From a checkpoint of a small text-conditioned image diffusion model: num experts 32.
Rows from block 3 of the denoiser of a small text-conditioned image diffusion model, named by matrix and row number. Rows with one number within an expert belong to one neuron, the router's apart. Each number is 128 + 24 x the weight over its row's rms, rounded and kept within 0 to 255. All counts start at 0.
Before each expert's rows are labels from the 100 images, of 14848 (inputs lightly noised), where the router gives the expert most weight on average: "peak on" is the class under the peak; "strongest on" is what is common among them. Only what is clearly more common there than usual is listed. The data: drawings of small networks of dots and links. In brackets: how many of the 100.
# router: router (model.blocks.3.mlp.router.weight, 32x128, trained with AdamW), inputs 0-42
# up: expert up (model.blocks.3.mlp.up, 32x32x128), inputs 0-42
# down: expert down (model.blocks.3.mlp.down, 32x128x32, transposed), outputs 0-42

# expert 3
peak on: dot (50)
strongest on: nine dots (65); blue dots (62); complete (30)
router.3 [147  86 106 185  87 165 138 106  96 137  91 107 120  93 106 129  92 123 136 145  97 132 149 123 135 131 155 136 116 154 115 138 140 169 139 113 129 132 100 171 125  96 149]
up.7 [125 127 161 141 127 151 168 152 119 102 154 111 143 110 142 133 110 133 154 107 133 167 136  72  73 109 112 116 101 147 113 102  93 150  95 148  84 102 100 135 155 114 146]
down.7 [145 132 130 141 148 137 134 104 110 126 122 150 122 107 189 128 132 181 137 154 102 148 126 141 115 152 109 133  72 137 167 148 165 120 133 138 125 175  92 115 110 129 125]
up.8 [162 119 152 142 127 109 162 100 140 100 115 160 137 140 134 174 125 126 130 134 102 132 159  68 101 111 175 125 143 109 129 142 118 108 116 104 107 128 143 114 117 115 172]
down.8 [160  92 158 124 118 114  66 144 111 166 139 121 125 146  80 138 141 128 127 145 128 106 131 100 107 159 154 120 143  42 129 122 133  78  99 115 125 147 135 105 169 125  94]

# expert 9
peak on: link (70)
strongest on: complete (94); laid out on a circle (76); nine dots (49); dot colour: pink (26)
router.9 [154 121 159 142 102  81 128 107 152 141  91  69 147 145 144 135 128 139  85 169 144 116 118 110 109 157 108 137 111  82 140 134 135  94 129 165  97  94  89 154 160  94 156]
up.0 [163 142 111 152 149 103 160 101 132  73 127 139  99 144 112 131 167 129 142 116 130 100 145 151  82 155 142 152 130 136 109 136 135 121 108 115 107 112 133 104 134 112 126]
down.0 [106 154 136 122 121 104 135 125 156 134 129 116 123 105 115 146 169  90 153 162 132 113 100 101 133 178 133  92 141 134 143 142 148 108 129  99 137 141 143 152 154 139 124]
up.1 [151 188 141  75 107 138 147 176 108 123 127 161 148 119 133  86 126  82 134 121  97 123 105  99  87 140 159 137 128 128 133 106 139 141 142 113 130 170 148 140 161 149 170]
down.1 [101  75 128 100 130  52 122 156 119 124  84 132  90 174 151 144 167 112 110 125 151 128 126  96 144 135 132 151 107  95 101 124 119 139 134 157 167 175 110 178 112 129 143]

# expert 15
peak on: link (53)
strongest on: complete (92); nine dots (45)
router.15 [158 152  72 125 118 117 134 135 149  99 101 159 143 106 173 150 146  96 123 115  89 159 116 125  98 146 149  84  95 119 108  93  76 147 144 102 142 135  80 127 121  94 151]
up.0 [151 143 123  61 143  88 158 128 118  94 156 147 133 125  95 122 147 110 132 116 116 124 125  92 136 152 117  92 120 108 165 148 118 125  75 159 160 125 112 146 124 161 115]
down.0 [182 118 103 135 161 114 138 142 148 140 149 155 109 112 177 128  97 112 109 160 118 144 128 149 142 173 121 159  96 131  98 125 131 140 147 119 123 123  85 121 160 146 112]
up.1 [120 136 111  90 129 129 162 118 117 164 119 131 108  99 107  90 114 117 130 129 160 152  98 145 114 118 155 116 124  92 141 113 153 131 131 141 125 118 155 118 155 120 115]
down.1 [133 148 110 124 134 117 137 109 162 135 121  96  98 105 123 144  88 173 163 147 147 115 122 130 125 128 131 134 117 131 159 156 151 159  60 125 109 147 112 122 143 132 137]

# expert 17
peak on: dot (64)
strongest on: teal dots (57); nine dots (53); green dots (40)
router.17 [132 151 150  63 137 115 171  95 128 103 124 117 123 145 113 145 118 143 137 113 124 135  91 112 127 112 136 143 130  92 150 104 149 134 117 127 139 129 151 130 162 141 155]
up.7 [144 108 137 135 111 166 144 139 117 138 131 126 148  90  93 132 101 139 123 139 124 115 144  51  96 106 119 168 129 106 145 136 112 116 123  97 114 135 113 143 181 111 158]
down.7 [125 100 109  77 144 127 137 118 123 154 116  71  75 153 145 128 136 120 121 165 156 147 138 114 106 160  83 115 127  91 129 177 125  98 103 157 142 189 126 102 111 115 114]
up.8 [135 123 167 141 126 107 104 139 133 118 121 150 127 130 128 135 132 105 144 156 109  77 114  78 121 155 119 133 106 137 167 129 121 127 117 153 139 121  97  98 116 159 155]
down.8 [142  78 146 125 141  94 148 171 142 158 131 117  86  83 131 111 142 115 173 127  89 146 136 156 114 121 126 120 102 139 170 133 137 115 134 101 138 145 123  72 168 180  81]

# expert 13
peak on: dot (60)
strongest on: nine dots (47); red dots (39)
router.13 [150  99 123 185  95 101  93 143 108 156 133  92 111 108 127 144 104 119 122 128  98 156 168 170  60 160 146 133 136 118 158  94 137 158 130 120 133  99 114 164  85 108 171]
up.0 [137 140 125 118 140 148 150 145 104 123 138 152 136 100 126 124 152 131 133 113 141  94  84  87 159 131 170 165 152 169 105 128 104 132 124 161 109 174 127 143  78 155 145]
down.0 [165 121 150 110  90 139  81 157 132 145 182 160  97 137 123 129 110 132 164 128 141 149  94 147 144 152 160 148 117 124  96 117 113 155 147  96 109 112  96 121  80 146 133]
up.1 [130 132 112 103  93 116 104  96 135 132 124 137 129 105 142 122 139 183  80 106  84  90 153 115 124 120 148 140 120 129 113 155 171 128 111 133 131 146 126 114 147 157 142]
down.1 [102  91  98 108 127 146 119 140 117 108 144 100 163 154 119 118 124 111 141 156 128 147 193 136 141 159 107  92 148 127 115 107  93 177 136 143 158 158 136 170 163 149 168]